Rows from block 0 of the decoder of a small masked spectrogram model, named by matrix and row number. Rows with one number belong to one neuron. Each number is 128 + 24 x the weight over its row's rms, rounded and kept within 0 to 255. All counts start at 0.
After each neuron's rows are labels from the 100 clips, of 14976, where the neuron reaches its highest value: "loudest band" is the band of the loudest frequency at the time of the peak; "strongest on" is what is common among them. Only what is clearly more common there than usual is listed. The data: simulated sounds of rotating machines with and without faults. In brackets: how many of the 100.
# fc1: MLP up (decoder.0.mlp.fc1.weight, 576x192), inputs 64-127
# fc2: MLP down (decoder.0.mlp.fc2.weight, 192x576, transposed), outputs 64-127

fc1.498 [157 153 167 145 150 110 151 106 163 153  95  95 123 180 122 114 147 129 130 116 111 177 142 126 131 174 134 109 174 126 112 120 148 118 135 140 139 111 127  88 122 132 118 147 163 124 162 142 186 152 119 149 106 139 109 141 122 138 109 116 118 171 152  76]
fc2.498 [ 99 115 130 111 124 154 131 139 124 118 123 160 116  94 143 174 174 134 147 145 143  83 119 113 116 145 127 151 139 116 170 119  55 123 123 155 123 115  99 157 120 123 148 106 138 142 138 138 178 125  91 119 174 140 112 143 121 112 112 117 146 132 115 123]
loudest band: 4000 to 8000 Hz (34)
strongest on: conveyor (44); bearing knock (44)

fc1.495 [ 88 148 127  77 187 136 125 135 165 139 118  78 117 138 139 174 116 122 132 158 109 107  95 105 126 149 159 131  82 134 122 119 139 114 116 111 115 173 129  92 134  77 159 129 148 118 127 139  97 136 122 173 114 182 115  87 174 119 104 103 157  69 125 103]
fc2.495 [106 110 136 126 118 123 131 131 146 158 107 170 130 137 110 114 116 109 130 147 201 152 147 153 166 113 157 132 143 110 113 136 105 135 110 113 146 143 156 139 145 110 124 128 103 129 137 128  92 109 128 126 150 120 127 147 103 132 131 114  77 111 151 119]
loudest band: 1000 to 2000 Hz (41)
strongest on: speed: slow (80); conveyor (73)

fc1.206 [142  67  66 114 103  87  76 131 143 156 126 123 141 160 142  87  81 115 138 143 107 123 156 147 153 165 150 131 138 143 180 125 151  84 130 117 130  65  94 120 120  43 152 131 140 149 141 127 101 105 117 131 134 124 124 156 126  84 156 142 119 142 147 122]
fc2.206 [155 187 154 151 157 123 180  74 127 139 127 133  88 103 104 179 161  93 112 109 146 112 145 114 100 142 129  84  96  90  94 121 104 145 129 147 122 109 130 136 131  92 139 127 126 127 141 166 165 127 109 115 109 108 138 134 167 127 116 113 140 125 131 140]
loudest band: 500 to 1000 Hz (42)
strongest on: state: faulty (89); rattle (72); piston engine (33)

fc1.117 [134 131  99 132 148 109 137  94  90  93 143 133 126 205 130 136 105 137 118 140 105 122 129 132 113 144 115 103 114 150 103 121 113 114 153 161 153 143  91 152 126 120 161 161 111 131 111 131 113 128 132 132  99 118 165  75  84 159 147 112 120 119 135 174]
fc2.117 [106 127 164 152 132 145 142 115 182 107 152 129 123 109 118 136 143 114 120 118 127 131 126 133 130 130 125 156  88 106 160 160 131 159 112 125 123 101  93 103 130  99 113 138 159 139 182  82 157 112 142 138 155 158 129 156 210 144 131 152 143 125 105 107]
loudest band: 500 to 1000 Hz (40)
strongest on: pump (62); thin (high-pass) (40)

fc1.85 [110  94 110 128 166 130 119 138  96 156 113 124 159 164 125 134  97 170 144 136 106 131 120 165 122 121 126 158  74 142 114  85 114 169 147 116  76 123  89 107 125 109 114 162  73 129 120 133 147 111 116 157  73 110 136  93 170 163 136 119 136 137 145 116]
fc2.85 [ 82 192 132 106  92 160 126 111 136  96 138 132 102  83 165 155 159 152  71 149 106 111 111 145 176 137 128 118 152 101 130 151 140 128 122 129 161 121 135  95 134 136 110 116 141 165 149 158  95 118 149 118 169 133 138 148  94 124 104 151 119 141  65 108]
loudest band: 500 to 1000 Hz (44)
strongest on: state: faulty (88); rattle (45); pump (38)

fc1.474 [124 139 129  84 116 127  80 129 161 105 118  97 133 151 151 133  93 146 159 123  98 103 137 161 149 110 171  90 149 106 135 147 119 127 142 130 112 117  95 138 136 133 111 117 114 144 119  95 148 112  84 128 155 111 144 160 118 157 107 127 135  92 122 153]
fc2.474 [163 141 151 129 131 101 160 104  89 152 154 104 107 123 130  91 120 137  88 117 109 128 129 102 111  88 112 153 109 143 126  94 143 118 123 132 140 139  74 107 130 149 145 160 170 149  90 169 138 133 145 143 148 144 129 130  88 127 163 140 105 128 126 125]
loudest band: 250 to 500 Hz (28)
strongest on: pump (70)

fc1.421 [105  84 109 106 140  81 141 157 143 103 134 124 113 161 128 117 165 150 145 136 141 132  74 141 119 142 147 151 120 137  84 157 126 153 128 138 152 118 133 139 102 130 100 116  78 115 133 130 158 105 121 121 174 116 161 113  95 120 130 120  96 122 101 108]
fc2.421 [121 101 146 103 100  99  77 111 146  89 128  98 100 100 125  94 115 161 140 131 110 157 127 154 174  68 117 130 123 136 114 107 151 109 157  87  85 148 118 114 134  84 115  96 115 146 162 173  91 164  96 138 115 126 148  90 116 125 110 115 115 121 120 119]
loudest band: 250 to 500 Hz (49)
strongest on: conveyor (92); speed: slow (89)

fc1.246 [114  89 101 111 123 155 170 107 100 177 116  98 132 136 121 153 173 158 146  85  95 132 129 105 137 161 121 128 125  88 142 133 102 144 111 143 133 133 123 135 113 132 106 149 123 138 150  86 155 152 150 120 122 124 117 127 116 150 125 100  98 156  97 134]
fc2.246 [147 162 144 145 112 132  86 165 122 173 174 114 126 118 152 149 163  93 155 156 133  98 140 133 115 134 115 110  93 121 121 106 153 100 117 161 123 109 111 109 138 142 122 124 125  97  99 116 129 124 126 129 116 149 125 136 139 142 112 146 116  94 177 138]
loudest band: 1000 to 2000 Hz (36)
strongest on: conveyor (97)

fc1.515 [162 149 102 128 161 116 156  84 136 122 121  95 147 125 143 146 155 126 106 140 147 145 183 179 124 147 141 140 161 106 125 103 122 114 121 102 110 145 123 114 146 117 129 144  80 133 141 135 135 178 111 144 134 140 123 125  71 114 141 131 105  78 139 122]
fc2.515 [114 115 124 122 137 130 115 121  90 127 155 142 105 134 143  97 161 137 100 106 126 123 155  89 121 141 104 122 146 141 131 107  81 146  93 164 149  79  91 137 136 146 155 118 158 142 112 171 128  96 136 148 112 139 101 134 154 108 105 142 135 164 111 152]
loudest band: 250 to 500 Hz (29)
strongest on: conveyor (98); speed: slow (77)

fc1.189 [157 126 109 139 126 120 133 107 151 122 113 167 147 132 131 128  94 132 128 168 126 149 143 124  73 155 128 139 140 102 174 144 133 126 144 172 103  95 141 137 164 123 104 133 131 119 155 155 173 154 146 118 148 183  79 117 148 124 122 160 150 136 158 137]
fc2.189 [104 127 150 139 142 133  98 145 115 185 131 165  89 164 127  57 150 139 136 140 186 140 126 113 175 125 114 119 123 123 119 130 130 160 132  89 172 147 127 130 145 116 109 129 103  82 120 124  83 142 143 100 155 111 152 174  95 157 141  97  86 128 119 109]
loudest band: 500 to 1000 Hz (39)
strongest on: speed: slow (88); pump (74); thin (high-pass) (40)

fc1.284 [120 129 140 128 127 106 141 126 111 136 147 170 111 145 101 168 175  84 112 130 129 127 125  69  98 137 152 149 134 146 139 124 128 120 148 132 145 123 140  96 130 122 118 154 136 108 156 120 114 173 117 142  84 190 128 163 125 123 112 145 113 160 128 107]
fc2.284 [144 161 154 110 174 119 138 160 158 114 116 108 154 117 140 138 114 189 101 142  96 144 131 158 131  84 104 124 140  97 149 128 145 133 128 144 126 153 165 114 108 123  81 118 132 185 138  99 191 126 112 116 178 102 136 107 137 139 142 106 132 147 139 135]
loudest band: 500 to 1000 Hz (34)
strongest on: rattle (50); gearbox (33); electric motor (31)

fc1.231 [131 135 153 151 116 114 150 123 151 141 115 151 122 164 145 120 131 112 109 128 137 137 111 156 114 141 121 172 149  56 126 163 113 137 131 105 112 138 111 102 149 101 111 139  80 112 130 121  97 137 166 124 112 123 119 110  85 101 116 142 126 174 133 108]
fc2.231 [114 103 128 139 135 154 152 129  70 149 110 139  92 149 159 132 148 166  94 151 123 137 166 107 102 103 154 132 122 119 139 126  99 135 122 163 170 102 100 137 119 130 131 122 173 139 132 153 169 127 111 149 137 129 115  88 155 157 112 156 147 122 134 148]
loudest band: 250 to 500 Hz (46)
strongest on: conveyor (100); speed: slow (95); muffled (low-pass) (36)

fc1.363 [130 125 113 100 118 113 156 131 113 164 148 166 122 129 166 135 100 167 109 139 157 131 133  77 100 136 129  99 110 156 163 106 105 125 141 187  96 103 131 146 164 111 157 137 129  74 177 110 141  90 146 109 141 115 198 128 136 133 144 133 152 143 123 177]
fc2.363 [117 136 149 117  96 127 109  70 151 148  99 121 129 169 125 128 125 109 114 118 109 143 135 126 161 141 140 150 142  94 109 134 163 142 126  72 159 123 137 129  93 112  90  97 113 141 116  95 102 152  58 111 129 116 110 129  95 100 132  73  99 120 102  98]
loudest band: 1000 to 2000 Hz (39)
strongest on: conveyor (75); speed: slow (72)

fc1.170 [132  95 143 115 112 122  90 124 133 129 117 135 135 149 140 132 132 115 101 123 151 164 148 152 123 118 138 125 129 141 100 148 135 125 147  64  80 138 124 179 110 128 160 112 116 106 157 161 133 115 139 132 122 180 112 146 110 148 133 124 110 137 137 136]
fc2.170 [163 134  74 111 137 164 141 131 111 114 122 120 145 115 132 124 146 135 124 131  97 100 107  90 133 140 130 144 113 125 127 101 142 130 115 183 149  88 142  37  92 145  43 129 146 178 135  96 162 143  94 110 125 116 148 123 129 128 145  97 129 110 133 141]
loudest band: 4000 to 8000 Hz (25)
strongest on: reverberation (93); text has "room" (93); text has "reverberant" (93); pump (37)

fc1.220 [106 125 159 111 154 109  93 102 180 158 100 143 126 138 129 114 112 124 128 119 101 163 151 150 159 140 103  77 147 138 146  97 161 142 130 157 161 107 107 125 142 135  63 135 136 157 111 117 129  89 161 122 151 143 137 151 119 111 123 116 130 165 110 121]
fc2.220 [145 125 116 107 127 139 125 134 113 115 130 101 100 133 132 111 143 152 135 132 136 116  99 116  98 139 136 142  86 134  83 130 103 113 104  63 117 137 119 137  96 126 182 141 103  81 142 128 134 187 123  98  98 112 144 128 131 154 149 112 105 142 167 117]
loudest band: 500 to 1000 Hz (32)
strongest on: reverberation (60); text has "room" (60); text has "reverberant" (60); gearbox (50)

fc1.33 [128  96 143 155 134 109 178 144 162 152 108 143 148 143 125 141 156 152 165 120 119 169 118 115 117 166 167 113 143  98 162 140 130 141 164 165 155 101 136  73 151 111 144 125 130 157 153 128  81 159 139 141 151 154 111 145 111 158 114 127 151 164 115 137]
fc2.33 [163 158 126 109 144 183  61 119 135  86 160 153 143 122 160 109 110 105 174  97 143 134 162 111 132 109 123 145  96 162 104  98 147 105 123 129 107 162 122 141  76 118 100 128 132 107  95 182 169  96 125 120  95 108 160 128 148 134 128 128 112 112 134 122]
loudest band: 250 to 500 Hz (30)
strongest on: thin (high-pass) (34); gearbox (33)

fc1.177 [123 130 127 116  99 142 139 101 117 102 125 124 119 127 121 132 163 106 133  92 121 107  99 140 118 134 125 141 108 142 103 106 178 141 145 192 120 155 148 141 140 131  91 175 145 110 156 105 139 119 156 128  88 147 102 162  97 103 133 158 184 126 129 107]
fc2.177 [106 150 152 142 133 107  68 148 171 160 148 127 148 103 166 103 140 131 147 141 105 142 115 128  96  92 131 125 141  87 170 125 101 134 114  67 112 107 127 105 114  87  97  99  86 133 101 154 113 127  87 100 154 130 132 133 109 120 133 104  96 141 108 108]
loudest band: 500 to 1000 Hz (33)
strongest on: gearbox (45)

fc1.258 [ 88 110  84 129 149 127 134 110 151 134 102 137 129 143 118 112 118 141 104 156 140 131 147 156 166 134 126 116 141 113 102 132 141 172 155 168  97 119 123 128 133 136 124 133 120 127 175 110 126 144 153 117 150 155 113 128 119 144 158 129  94 166 157 146]
fc2.258 [143 151 160 153 130 102 145  90 145  89 157 160 119 159 129 157 144 103 105  80  97 155 123 147 126 145 170  91  79 121 190  89 150  47 153  85 145 142 109  97 145 150 121 160 110 114 118 152 157 113 106 131 146 145 136 123 130 106 130 148 145 121  92 117]
loudest band: 500 to 1000 Hz (32)
strongest on: pump (88); speed: fast (60)

fc1.455 [139 131 109 111 145 128 132 133 128 130 133 112 119 142 128 155 147 123 115 123 145 110 172 106 151 137 140 156 117 133 118 124  91 148 127 128  79  98 112 143  96 114 127  90  71 131 107 117 159 157 130 109 106 133 113 148  96 102 127 107 140 119 164 109]
fc2.455 [150 143 128 163 125 122 156 105 141 124 129 132 141 167 125 128 127 151 116 159 106 105 112 131  95 124 144 118 120 127 118 158 155 123 142 122 162 119 154  61 101 128  87 164 193 104  31  95  83 128  92 152 142 136 140 109 127 150 145 133 141 110 119 135]
loudest band: 500 to 1000 Hz (41)
strongest on: state: faulty (83); rattle (42); imbalance (38); gearbox (31)

fc1.317 [147 152 171 132 180 170 123 151 139 153 159 132  98 156 140 108  98 143 114  71 158 141 158 143 157 154 129 153 147 127 135 109 123 128 121 125 106 125 130 139 174 105 158 118 111 134 129 152 147  88 134 115 114 170  97 126 138 151 132 142  70 122 170 155]
fc2.317 [124  93 134 146  96 129 118 127 134 113 170 140 136 116 168  98 153  96 130 166 172  73 119 152 202 130 187 138 143 141 182 111 113 125 131 148 132 149 161 116 122 120 109 139 148 169 125 155  85 131 130 164 135 132 124 121 106 120 132 130 146 150 105 131]
loudest band: 250 to 500 Hz (34)
strongest on: speed: slow (94); conveyor (93)

fc1.370 [137 110  89 111 143 120 138 104 104 122 111 130 132 106 156 142  90 122 148 111 112 156 146 145 129 133 125 114 127 147 139  88  85 116 118 119  99 116  96 175 100 135 134 173 125 106 158 180 140 101 155 135 126 157 118 163 148  97 116 162 124  89 148 132]
fc2.370 [150 152 150 129 118 149 138 112 152  91 125 118 122 158  72 169 144 117  73 108  91  93 109 128 134 124 116 130 142 109 153 166 165 141 134 153 138  97 158  87 105 169  61  93 133 141 137  94 119 118 141 103 119 142 124 103  89 122 137 135 149 144 113 147]
loudest band: 1000 to 2000 Hz (36)
strongest on: grinding (35); conveyor (34)

fc1.440 [120 151 117 151 120 152 163 127 139 106 113 116 153 125 136  98 124 172 149  85 100 105 152 110 128 140 159 144 127 130 125 131 127 110 126 144 118 130 151 100 140 109 114 119 111 169 145  81 127 103  89 128 140 139 125  75 101 130 158  97 134  92 116 102]
fc2.440 [156 114 118 106 135 161 130 143 144 191 125 141 121 162 181 150 170 148 124 161 144 157 136 107 129 134 124 148 150 131 162 116  99 134 147 150 144  96 125 123 132 103 150 144 133 126  74 136 137 117 163 139 127 146 118 146 165 118 108 146 158 173 133 119]
loudest band: 4000 to 8000 Hz (26)
strongest on: conveyor (88); speed: slow (76); bearing knock (43)

fc1.340 [133 168 128 125 161  72 167 119 177 102 148 114 110 142 113 151 128 164 172 153 139 102 124 131 150 162 129 160 136 116 101 129 144 120 149 108  90 161 127  62 144 114 101  98 128 120 115 159 136 110 139 130 160 122 144 112 154 130 107 151 155 170 148  93]
fc2.340 [150 154 112 166 116 131 130 131 124 101 127 116 117 129  95 158 138  88 152 148 119 117 110 104 101 132 141  95 118 127 172 151 142 128  94 171 177  80 151 136 159 140 163 141 135 119  94 164 129 167 105  95 113 162 144 143 124 120 143 174 151 111 132 168]
loudest band: 250 to 500 Hz (34)
strongest on: conveyor (100); speed: slow (89)

fc1.452 [136 146 146 111 151 148 107 123 151 146 108  96 103 141 122 138 141 148 119 129  88 134 174 159 145 144 115 111 139 162  96  90 105 151 177 165  92 133 144 147 140 131  58 141 127 132 139 118 103 150 117 165 149 139 108 173 123 142  83 129 131 160  98 144]
fc2.452 [139 113 116 123 108 122 131 132 103 124 112 150 139 118 117 116  94 141 100 134 164 105  81  83 121 160 163 128 118 126 152  90 138 118  86  85 142 130 104  96 141 121 165 104  92 103 123 115 116  82 156 117 133 108 140  93 102 131 166 112 110 115 162 106]
loudest band: 250 to 500 Hz (29)
strongest on: pump (31)

fc1.273 [126  99 134 139 141 101 131 113 124 148 127 153 152 162 120  93  93 147 144 108 120 135 133 115 127 164 129 101 111 112 158 142 102 142 148 150 129 115 128 173 103  79 131 138 134 126 144 114 167  78 104 192 139 114  89 123 178 145 144 101 129 138  84 150]
fc2.273 [125 121 140 139 128 138 130 153 166 135 102 132 122 130 118 157 119 130 145 124 108 126 111 162 150 106 163 142 154 135 132  78 138 135  75 133 149 112 135 120 182 111 156  92 117 156 123  68 108 149  72 133 137 127 115 149  75 114 132 115 124 102 140 138]
loudest band: 250 to 500 Hz (31)
strongest on: conveyor (96); reverberation (83); text has "room" (83); text has "reverberant" (83)

fc1.488 [113 145 112 101 120 160 157 114 105 152 120 141  96 149 142 143 154 162 138 116 145 176 144  97 120 172 126 120 154 116 125 140 148 143 129 140 116 105 146 109 140 102 150 130 111 129 125 130 137 151 155  95 152 118 101 116  99 164 141 103 113 100 144  98]
fc2.488 [160  91 149 152  88 133 112  75 123 145 114 122 170 123  92 103 128  85 121  89 148  99 152 133 158 108  87 149 134 128 155 114 133 103 139  92 115 140 138 132 120 147 113 132 126 128 171 178  99 125 164 141  71 152 115 143 161 149 136 159 140 154 117 147]
loudest band: 250 to 500 Hz (31)
strongest on: conveyor (99); speed: slow (90); reverberation (88); text has "reverberant" (88)

fc1.524 [143 140 113 115 166 116 154 145 115  77 171 132 116 116 142 168 119 160 158  97 116 172 161 131 138 160 155 115 140 135 138 119 127 115 124 122 116 111 125 116  98 144  84 132  89 117 131 162 128 128 181 150 133 151  74 158 160  81 128 151 120  81 158 141]
fc2.524 [111 156 174 148 126 149 126  98 172 160 114 113 111  96 117 105 139 116 108 154  93 173 117 126 176 128 107 103 117 129 118 155 162  91 108 120 127 124 102 141 150 118 157 126 117 138 143 117 148 148  84 114 142 151 151 133  95 163 133 132 129 144 125 111]
loudest band: 250 to 500 Hz (28)
strongest on: pump (56)

fc1.353 [125 127 113 102 128  90  96 125 125 137 110 135 120 138 152 136 112 145 125 140 156  67 137 166 111 127 116 110 130 197 161  81 145  93 131 132 107 131  91 142 139 166 141 163 117 121 108 149 139  86 173 137 153  94 140 112 156 143 100 129 127 162 119 122]
fc2.353 [ 88 120 175 129 145 153 166 142 114  75 160 132 116 107 154 150 121 184  99 144  98 103 102 126 138  92 168 137 124 104 105 127 108 161 176 133 111 136 118 107 124 180  90  94 139 193 153 108 147 150  48 137 137 121 121 152 142 119 138  81 108 105 111 134]
loudest band: 500 to 1000 Hz (35)
strongest on: text has "speed" (92); pump (91); speed: medium (89)

fc1.323 [148 128 126 110 149 135 143 110 167 140 112 139 128 152 147 126 143 166 131 158 178  88 132 167  77 142 138 147  82 148  93 104 133 147 121 139 108 139 129 157  96 105  73 134 117 134  93 167 109 127 150 137 166 111 136 113 138 155 113 133  96 101 147 130]
fc2.323 [ 65 161  91 123 139  62 122 146 125 126 157  98 131 120 129 128  99 106 109 120  97 109 138 135 176 133 129 147 164 134 163 131 147  84 129 125 121 112 133  61 108 143 148 114 123 161 124  84 102 138 131 141  76 170 123 115 128 110 131 141 160 128 130 109]
loudest band: 2000 to 4000 Hz (47)
strongest on: speed: slow (73); quiet level (69); compressor (61)

fc1.93 [138 137 121 122 115 113 122  99 113 153 154  95  96 126  88 144  89 186 128 133  29 121 113 125 142  85  83 122 102 131 160 120 128 129 110 129  95 106 135 122 134 128 111 179  85 150 112 141 101 146 115 154  78 106  90 153 158 154 114 157 137 108 152 123]
fc2.93 [119 134 142 149 120 128 118 116 127  86 112 136 133 123 129 133 153 111 108  96 202 121 173 116 127 119 139 143 167 142 109  99 134 124 122 114 134 123 127 121 139 167 131  98  93 116 150 149 140 115 124 116 146 145 147 139 163 108 149 141 134 134 131 130]
loudest band: 500 to 1000 Hz (32)
strongest on: conveyor (83); speed: fast (75); reverberation (69); text has "reverberant" (69)

fc1.316 [138 117 129 139 127 154  97 114 119 129 129 134  80 179  94 101  96 173 138  98 131 147 140 138 128 105 155 154 137 140 124 128 131 111 107 140 135 114 126 128  91 133  94 212  68 128 174 155  96 134 133 165 114  98 148 153 130  90 138 135  92 125 129 106]
fc2.316 [ 97 101 129 115 114 114 165 148 100 137 104 142 184 111 112 111  98 118 136 119 110  88 135 104 123 134 120 145 126 121 133 145 110 151  94 117 128 114 142 105 119 151 152 114 137 136  93 117 125 138 101  99 117 129  85  95 104 123 115 121 131  98 147 101]
loudest band: 250 to 500 Hz (42)
strongest on: conveyor (96); speed: slow (91); reverberation (66); text has "reverberant" (66)

fc1.304 [200 181 130 114 101 131 189 137 135 111 123 136 125 143 121 122 153 137 137 127 148 200 144 148 105 134 133 126 112 160 109  74 134 155 104 125 158 148 118 140 154 123 126 118 110 135 129 175 133 129 146 105 141 136 188  95 156 123 143 106 122 169 148 156]
fc2.304 [119  93 167 151 158 151 131  94 117 155 125 122 140 143 136 142 132 179 110 167 120  68 107 101 122 131 141 144 143 112 101 186 119 129 141 157 116  85 103 110 120 118 123 114 139 141 144 181 119 118 116 176 137 112  77 138 109 126  98 137 165 139 112 133]
loudest band: 250 to 500 Hz (28)
strongest on: speed: slow (61); conveyor (48); rattle (35)

fc1.417 [100 136 133 109 147 151 102 118 138 119 135  96 140 133 158  90 102 150  90 116 137 143 139 147 130 143 172 106 114 183 133 142 117 177 128 145 117 144 156 146 125 110 162  92  77 103 157 136 147 137 106 107 143 162  58 143  87 107 125 146  83 131 118 162]
fc2.417 [131 135 136 116 114 114 131 137 124 142 124 163 142 130  93 155 177 187 144 112 108  96 143 121 126 131 118 117 147 131  92 155 121  68 136 110 138 126 132  90 141 120  76 154 177 145 104 127 113 136 140 136 136  99 135 101 181 159 112 119 151 148 106 120]
loudest band: 500 to 1000 Hz (59)
strongest on: gearbox (81)

fc1.413 [130 111 136 177 110 102  67 170 141 128 143  99 118 167 172 107 128 160  86 135 139 108 113 142 116 158  98 115  99 112 108 130 108 139 134 102 131 139 126 132 114  94 124 137 113 119 115 133 100 124 127 150 114 135 141 157  90 104  86 131 119 158 164 131]
fc2.413 [153 145  92 124 122 123 161 152 112 136 148 114 144 140  84 132 116 145 149 152 107 134 163 111 103 129 107  96 125 107 127 139  82 178 146 118 127  94 100 128 110 126 101 148 160  79  82 139 120  94 138  80 142 142 158 146 147 112 119 133 134 131 134 173]
loudest band: 500 to 1000 Hz (43)
strongest on: pump (53)

fc1.222 [ 91  90  93  98 172 123 162 120 114 178 150 166 128 147 137  92 141 108 146 133 112  61 134 148  92 134 138 132 129 110 164 121 119 133  99 135 126 153 139 101 123 100 117 136 208 119 126 180 155 177  86 151 133 127  85 127  99 114 128 151 104 100 105 165]
fc2.222 [171 183 161 151 121 127 114 126 128  80  95 132  69 137 116 158 127 131 125 113 120 187 132 103 127 102 138 103 142 138 106 142 156 130 171 112 125 133 107 155 169 154 162 102  37 122 173 109 100  85 123 111 108 141 150 163 144 144 126 120 143 137 137 128]
loudest band: 1000 to 2000 Hz (39)
strongest on: grinding (42); thin (high-pass) (30)

fc1.145 [173 159 137 108 125 136 125 109 123 106 112 140 137 150 163 159 119 137 177 119 183 121 128 144  94 154 142 121 133 107 151  95 127 122 144 110 131 140 128 122 147 110 164 167 112 120 135 121 162 102 166 107 160 152 120 152 124 113 115 142 165 109 108 103]
fc2.145 [149 108 152 106 141 108 101 122 112 134 114 111 120 140 128  82  86 150  99 137  68 134 175 102 146 114 136 117 141 151 148 144 142 144 112 147 101 109  84 127 109  74 130 156 163 121 156  90  74 150  96 128 157 113 173 127 102 135 194  65 120 127 141 138]
loudest band: 250 to 500 Hz (29)
strongest on: speed: slow (60); gearbox (31); piston engine (31)

fc1.380 [131 121 119 115 124 139 134 113 115  92 110 124 113 155 124 128  98 157 141 148 132 170 146 136 151 126 182 125 108 103 143 140 105 105 148 122  81 137 161 123 118 133 106 147 122 111 124 128 106 176 129 172 117 121 108 116 138 168  96  97 115  94 107  94]
fc2.380 [137 109 160 108  94  76 123 137 162  94 143 130 145 129 144 135 123  74 122 134  70  98 112 106 135 108 113 121 146 126 119 112 148 150 104 155 171 131 149 133 133 172 161 105 112 128 173 123 126  59 111 120 130 133 149 136 128 105 184 143  99 134 136 138]
loudest band: 2000 to 4000 Hz (28)
strongest on: compressor (71); quiet level (58)

fc1.291 [134 135 128 157 150 164 162 149 161 112 102 171 147 130 129 117 104 124 146 149 151 126 143 160 134 151 127 170 119 129  91 166 135 154 150 121 131 151 111  97  95 127 116 131 128 129 150 137 109 157 119 196 131 107 146 124 150 106 114 174 133 164 174 134]
fc2.291 [149 113 119 122 129 117 129  90 125 127 111 128 106 132 127 129 131 139 111 170  79 137 130 156 163 115  83  88 147  99 153 163 149 110  83 155 132 101 174 159 165 156 142 112 122 176 137 140 169 141 102  99 152 145 145 146  80 119 153 103  97 158 128 118]
loudest band: 1000 to 2000 Hz (38)
strongest on: speed: slow (77); conveyor (58)

fc1.131 [108 178 133 114 116 143 142 110 138  60 175 161 112 106 155 131 143 122 115 159 105  83  99 129 131 137 120  95 119 118 128 112 131 106 101 158 153 155 142 119 129 114 112 144 124 142 111 123 127  59 155 134 118 120 122 125 185 115 153 120  85  92 150 134]
fc2.131 [105  97 137 135 154 120 115  84  90 165  74 149  86 134 147 171 118 150  80  71 123 137 143 117 110 102 132 163 163 113 155 152 117 162 151 112 121 122 121 110 151 142 170  97 135 121 163 147  87 159 156 141 166 124 115 113 105 144 116 124 165 159 106 149]
loudest band: 4000 to 8000 Hz (26)
strongest on: piston engine (38); bearing knock (36)